Weights of a small spectrogram FSQ autoencoder.
Model: 2.39M parameters, log mel input, encoder arch shufflenet_v2, encoder norm batchnorm, encoder activation relu, encoder depths [3, 3, 8, 3], encoder widths [96, 160, 288, 512], decoder norm batchnorm, decoder widths [64, 128, 128, 128].
Data: trained on short made-up English sentences, spoken by a formant synthesiser in many voices, 26041 training examples, 48.7 epochs.
Rows from block 6 of the encoder of a small spectrogram FSQ autoencoder, named by matrix and row number. Rows with one number belong to one channel. Each number is 128 + 32 x the weight over its row's rms, rounded and kept within 0 to 255. All counts start at 0. Numbers have three digits each. After the name is the row's rms in percent of the matrix's.
After each channel's rows are labels from the 100 clips, of 14976, where the channel reaches its highest value: "lies over" is the class under the peak. Only what is clearly more common there than usual is listed. The data: short made-up English sentences, spoken by a formant synthesiser in many voices.
# p10: first pointwise conv (encoder.blocks.6.p1.0.weight, 144x160x1x1), inputs 0-159
# p20: second pointwise conv (encoder.blocks.6.p2.0.weight, 144x144x1x1, transposed), outputs 0-143

p10.137 103:084129107175144140135130132106116128090180172149105144074118163119072138127139142097245097120091086119121094233090137120078134125134141115110106124112141128113085127163132138122131095108164132098130128141132119131143125146122062124100162123083168151094106099100130179122098119160174155133091128122129150161119121083156090136087131089136212130143105104117138159089142160085082152139127227118151085107087102148135132166109089107111100156129119127255077110126111112085112077105145125
p20.137 118:118050113099154177123097136088140184188101107127113145162099111119153149124115197101114177138072125155098117078112123144132153085106154132097085145147142142141158068130134165122038152093149112058139181161084116084118099130101079120117152101075124155091170111147142088156190117109078116118134143097094093126114089084166122118124085142094102157185129088098116157124114061118078125108155122148111093100207107164163141158081087151153130
lies over: /s/; /z/

p10.72 089:145121085135105123149091094130154126150096081151091146137086026188089229127135091122093136144119099140081160097131141102171130135155135100107101095128083125155152108176134120132117142138131180158127164109133108157141065168105127106111140089102096176136081140129101120096101114107117150119235126140125108157092156190148087142110141154093120120137169127123130151214110156089156124122111088095146125121132172151125178129116158145110141146141148164090205111103252166123113094151146106
p20.72 103:143075117135172112094103185116167151127145128102099154126086119158202024137144152107035167114114121164101123109177132060154154192144081150080138166160111140065129094142145156082114158131196150130131103142170164161099178108114168098151132164156109100129105189142147147201132154139115138114067154143155098143116165113130124165069077150142156126152154146138140115136144096125111103142173129114101122131135105139079123156111171182119187
lies over: /t/

p10.102 108:079147126143211131151093196119116074135166055117100161069158165120141146095102149133181104117148067113133133152120171118079143181106100120152128082149178133107173166114149129134146206151089125102115115123199139123107119166133140143159146107122086132141111084092099225101151152123134152134120143135125045130146076137121153093138139114139167154135096106100151137117176097052157137126193144119176075156136140152102128156160170128142151121133143132187101170092067086121163086168135147
p20.102 099:134136113106101100101154144090123103160095117113140119144088125131109073255134122112145109143111114137092122148185146108088134173135154131120083138139150094135096088120129153124076105140135177105125073124122189176133148177070198106057085131168137151083102140140132144146153131183115088171142152089130095152190159121126145116151175102128154130113109159206116108130113102139165156163111121131152189075114092125162197082193098101088154
lies over: /i/

p10.10 110:134133100112125145159148255159179138154156113132116106110134081111090134120119146131092146147126209170138151172103136129189159156150104135129138154123130109066161146163128114137165114114119121108136096151205164116105210130106092110097133129054176119132138119136095220143117145202130124114161136126157210139123141166094120113143162094143195134158160075142149148171143161117111190076097171129109131195111130142096136110150119156127126081082136120107101130101099180138099149136139143
p20.10 121:085124131113143188168104101130112168134172111153129136155113192190155168060124204161120123164106089083106177101135140139116141113132108086112181143152203127127110096131146127158157107183119148147161130081112139069134145098140081107100145093154139106114183177146150139194146144134079084147161112104162118111159114176055175176114139044194162129177124153084168133118134139130158142149118095127123115138156155169084069156116112122131163
lies over: /z/; /ð/

p10.63 103:113122122119183132180090078110097089102191109140123105105055061163131107135124128146147122135090106051156169122119122100110126116135170162125122229134137124181123177081111116121101122166120166122129139092130139149154096105115063154110103176146171122119215135111128178124148113131135122148161113126105088080188121167145157146103084124191145128082158117175092161141152218136088132088130108127121108113181121075120083119110095167123099096126155090087123157183189165158114090092114123
p20.63 094:139108130126060098134193101080138137125107132131202143158072093149162111176131123107152155099107115151166108204123103169113147140079150180163215134139179192136187181081110161145114124117079087121134108119151137160094152101125170154126134182112153104106147172085154125128069143135089163171133129170058113109125057168182136119122125119157139142082133134135130138149114138189184102120070098140081171160156157118120110152101154121115138
lies over: /t/

p10.126 100:085145212128146144166133084144106127107225099115156140113112148191072114125136123101119138111118055077133136184127149106110141092110154116100148194172215048122100115122128132121095093119118122134097134130088168161085155119134092183121119155174152133126109118058158134102144090175135115140158112134151139122151155125096103160078077144119100139139167152191140163081137141117125073149178107095132128139156142113155141136095086103081155171105170141066142132177052080159103098109148161
p20.126 097:131147199111128137120114127087127106160154109133118135115130153114077128104108140148115097102083084065138120199137124138169088132050163148104120098153113149184126065142084079155119082105146177113118083144157119120116116128139146157119095160170135114109155161122141142176118070086106122169119115126150053181165100098190133080140117077091219122086061122080175171114128167095153161134106083140119111157155093146131087108128130145210129
lies over: /t/

p10.119 104:255142108113151153135092179130147169167163126165128150133137172108102134149145124157142142169119135154106107110140150118080113130147132139088134152111113100096149139125175118132149137130116084176164158143167129141136255080150137134140108083143083146097160084166136147143115155228098098190136147134120167176120168109120145135103081145170128159134140213124126129156120123115151159121137190100160134127162135141155133105086140089124126110132145142061112132137130167152089130120093128
p20.119 104:082119105128155140066132162160148062138062121077125146132086128066148147110101123065105120157151162168109147157144093117117144047192139117121106146112131085116056097145104118139129136129110130114112154130130121102100098101149171203161142129098111195114112142182098070173154119115132081099123099168144083153126114134116138077052096184128119132115063092175103153100170086096073139120113162090126168082088140132090136116115100069098132
lies over: /s/; /z/

p10.97 107:107087105118099121108113148182153104157112092144129157176097191174119130160137096143183128093112054124137079178084128130049142118158249097109115133169145164164174179156087134155123114122072131129110157103133127121111184100100121101105131139158152142087133108094134159140170125113126152139133081173123219136134093123077150104133141135088097149122168146115124153079131191073114138080094198116087137117057113173145152151122129125132179150126111120046089141125121153133150142145151134
p20.97 106:134151132000136176104127152135121166159091108143175111099143143130103133123100107162176126115132181093141174174063153161194092162156192076103153074070157133131145162105123132182095125101107134118112144130109100152139129129107105145049110110122132131136104130094165118094123136120239166121130133077121131135149116082119130164086226100155118149157108100109087185152112155103155149127107185113130109151149146122120100148113144150116113
lies over: /s/; /i/

p10.114 073:173154096164169094103116127146104128123104077116185181084123206175092171124091096140177111092146107138133115126106124127158113115150135155135112087119126138131135134136102118122110194153096088113122159118191109133152133153163098078122103096122072157116147051141163241150163127096143142113055149145127142129167107050165134109122110080082147169130119070137136138175120092137116124162136182111131141222117128125150139086097130114181102112113180118189108107126089090121087098085098091
p20.114 111:148157101153093055067181159137137153056149136111081118124100139171128124134171070125178141103127131134180105144137133162127058131175145109138178171126149121114143190123107129130177168121125130083147185129194105120112085140175110143095142113076131175094147145115144092090094130102142139153136139164150125147184120125209183113170155086184089102181133111100120153155193068148137117176090171131102121140108103134089073103163130125164102
lies over: /ɛ/

p10.108 090:083182133174155098137100125144108138152120112125137123124109149102135127164112095084198137177160038136129103125100108111092134128097114082130131191095125132192095129133086106094091125131126076105138120128134122074096214128113178109119119137134117153120147101090151158107140126180155148214118146128134150111051060113146146098089143139062174104163152162148131138122140143129137114076120210100138144065145120120160123146120024121147148160157140131224136125142159113104165164175145111
p20.108 072:127109119136132144156117119138126121151128125123158115136118101122145174102185179148112150105112140123123185171121095190150096168137119144184161061073145151158136150118066094089112101098181091106121098069085140172153148143166108067126135135173179167138089143141155094086180133095112053143120140125167107056114131115133068109180100131081144189096126106126147144134196093152115127142179126137104140146100038192157129165155159095110084
lies over: /ɝ/

p10.39 100:088134230112229157108125133157115088114220062127114139142087073097077105125135153083091150108064088038132163137123133120122145151157127163164141157146145133166166151124087103105085131180145125129135100126144126199089130121124101164110109150103138100148225137091151124092131102122133072121163115130131055093158130108121179103175104127162162146125162123138081179127113148106127117094116114136137081117165162081146138125135087130100136185148129118150108145157134096098133074107137112
p20.39 120:135115088111008131135255136134146138149115130123150150153123083093149111140127130146226149084127135179145110152108098073172133165116124151092084112139170149104105165119142128115150101175099126120139127125103162139175155109090119119146147145123109116118126119185172073186105127144124150156126136121079127165100116181102098158113126127176166154179147106102127085148093175100118054127138081157142167108120115072132134179123088127114166
lies over: /t/

p10.88 101:107154133093207157107136120099112116120180114117143125116062066114125118126166161097098142110121118045159140167137168158122136163165120088139170114118155113179049102183119103165085127144151118130147125135151094219119138083117152185059112147121152157146178149122170127151159089121136113097113112106142044062132083135070110159119179100142174178135151144090126172111120108141057088111122082148102113135087117131191166141085093128110145135154134118182077108116081126123119117130117169
p20.88 122:130196175126202121121044126106139131108161116117071122108124216115092156126092148094108101126084150112156163144130141099067055152116108054101136086107126108076125150156107106103088126043113183124142112143141133142105131100133150115133124163071135173169159145108077102108118112108113159089078162154196091092156113110174133130137136122125155136107152138119128148083122087138115132123137095139155115044156096140101094150135075162203134
lies over: /t/; /d/

p10.111 094:192155170210129086109114156090145113147093179136084111110136135127132119126137093130126128120140102134148111120124136119080139155117126101159143164074147088192105103131142139078122114132120123088151121147255154097094117116080107121125147138054144149104132120121123113122089116177137106137162157160111157141128057108119128144129089137115222103132120100079114117118163178177150142077118157139146101062130177106152128119130121159132139097042083084176111105142114145160131153134135091
p20.111 111:145174166115153112127127115094134108134133120150106127101194172128098081140089108153130059112111158084201135194132124164056131155128186106152103120168171136168119154073110099131104091126086139089093094153149139121133174148103113175186117081115192078091137193134169197138127117101139133112157121133074085103061139070190109134163120196162135132138095123101153174161161179140131178118088104130160154119119157100111147121111117161132123
lies over: /i/

p10.35 097:146101168146255131094124173093111050172175145087089141124107196120138123166115110147124136154096179107128125086125122128157116195156094133152161098133118180128040087125100112138107166145129088158136102164070153185103060117128112132144132101171124145154217108122137134165145098147119131142062105107113153115132086139096113111117101081123154135111125110121150156167152099155170094093106132119117093121194133082124132134125073169145119126100160128152077168127080144112095141111148166
p20.35 103:137221126080136147150134111179121165146132114136146108110105135113133162134190142097106143078189104111186112129144119077117112145122145174062122213162145125174135098098133039133138103121129156122044161176081154080045115121135128113148123109177136153093123151137150096132133161107111070148109123164118095156131120100128096138142175092133103123123109110092111171102145108129109099171079126147165094128118097081070095095066066165115105
lies over: /t/

p10.49 100:119100060142219138097131060130149089216118163094136117154101154178149137145147136096097102100119158140101140141131124180082129169113192106142130170112127126171097151151163112097124161065127138135127102122147121077135108121108162114091115200127121091131140126185115085144083107118104111116093154117148120155112146122072166133020170063159146068148145144125142132142144102148068124169073099116107146117143101130174122114167197134184149187165132111155100161135098146136131163085148081
p20.49 081:123167096115088096114157145104121114121131122130100135123160092132155096115136107083182120113116158131113120129193101092148131134132138104117151108114141086153140134150156137100112078141161156126032142089161113123112150151138048179124146117146150101122066153121078062055080176164064122122167053117104140140076110138145099128163100139104154137090135065142199142054130106098182084152115123105088123167130092157135142195083142134053100
lies over: /t/

p10.123 112:136107160117089139083183043141119181219133095124077108124140132113138148147084082149146102106134104161115139157110090124123096146134162119140112120124152136136120096094123152114164062096144107058148127084080144153144090085142083081055134114135166110121016114161156130130123123093124121098071088126111136172100175148141132066112135084181124123104078067111111133132118138096034103138147123143158136106153196092093114125099136154138136077096106157119181130141138147082140143119182108
p20.123 150:163178184194095188128144141108146121168124122108164109116159132126097080128144156111130145089126133155160121183104140122106160121116170173171138059165050139124136149144180107145119126116143116100175122202153214169127196096120146134150115099129122105079087136091154148072125090136164104081098109108114108080104101156151126101100114113139137121115100109159055105099126093124208084125089129077138118191157069179099081147141141124124108
lies over: silence

p10.134 104:095094077129095106083140255145119110165141159146094157152106144145114164155089120169160125142127136122127128164130116144085133147104137162105103096144133106076125103163118165156148115117133115147136130138185155103102110170102151052099159096100132109144069106121065102133129153134144165173145111116085194125138060100116110093141177156073099128170133099134132169174106155069110114116102091123156117114094121082150131138125188145104142095132158108128128166131009123122156113113149116
p20.134 093:149110132116053113093191152084159113165122092103138181123093080086100130166127104148146121076135121114114092108137123164184044122144090147091128144102141174154136134105104091184155092150075159133131119103134125038124121171140121137107125153113080084078154140132118134087095108140197135199131127140075139137079143090115101100119131118124135166108144069147092102139151113106161051083117115170137154065110146104115159125064120118135046
lies over: /s/

p10.62 105:125141127103139089167098214132140083147133135102122142107188179129073119102132125125184108153152080117092153188050133098087123170116123119110112109153124114159113146130123112180133131125077146110112146136140151130135156152216124171129110173130184111116066154090109159107135219102131133126233152142128203143128109161117145113150086138162107142127099075120131135098097101075158120116137147133125140175108134099122140179155123127145194035147107150207138142131078144153167137115170130
p20.62 105:121135131165119090193154094135137128099117156126164134105141119156103181132135106104137134087129104133132169148141150191094130160112099114167142121134104128115137183075093112078151127131121114155164128147173146061062134120141171103157113100059156118044127148155089093142131171136156201148118185160146118080121075204197131131135123102154113092160109124152128113153120146120134112072160043146103075134100135193132179063078152149174145
lies over: /s/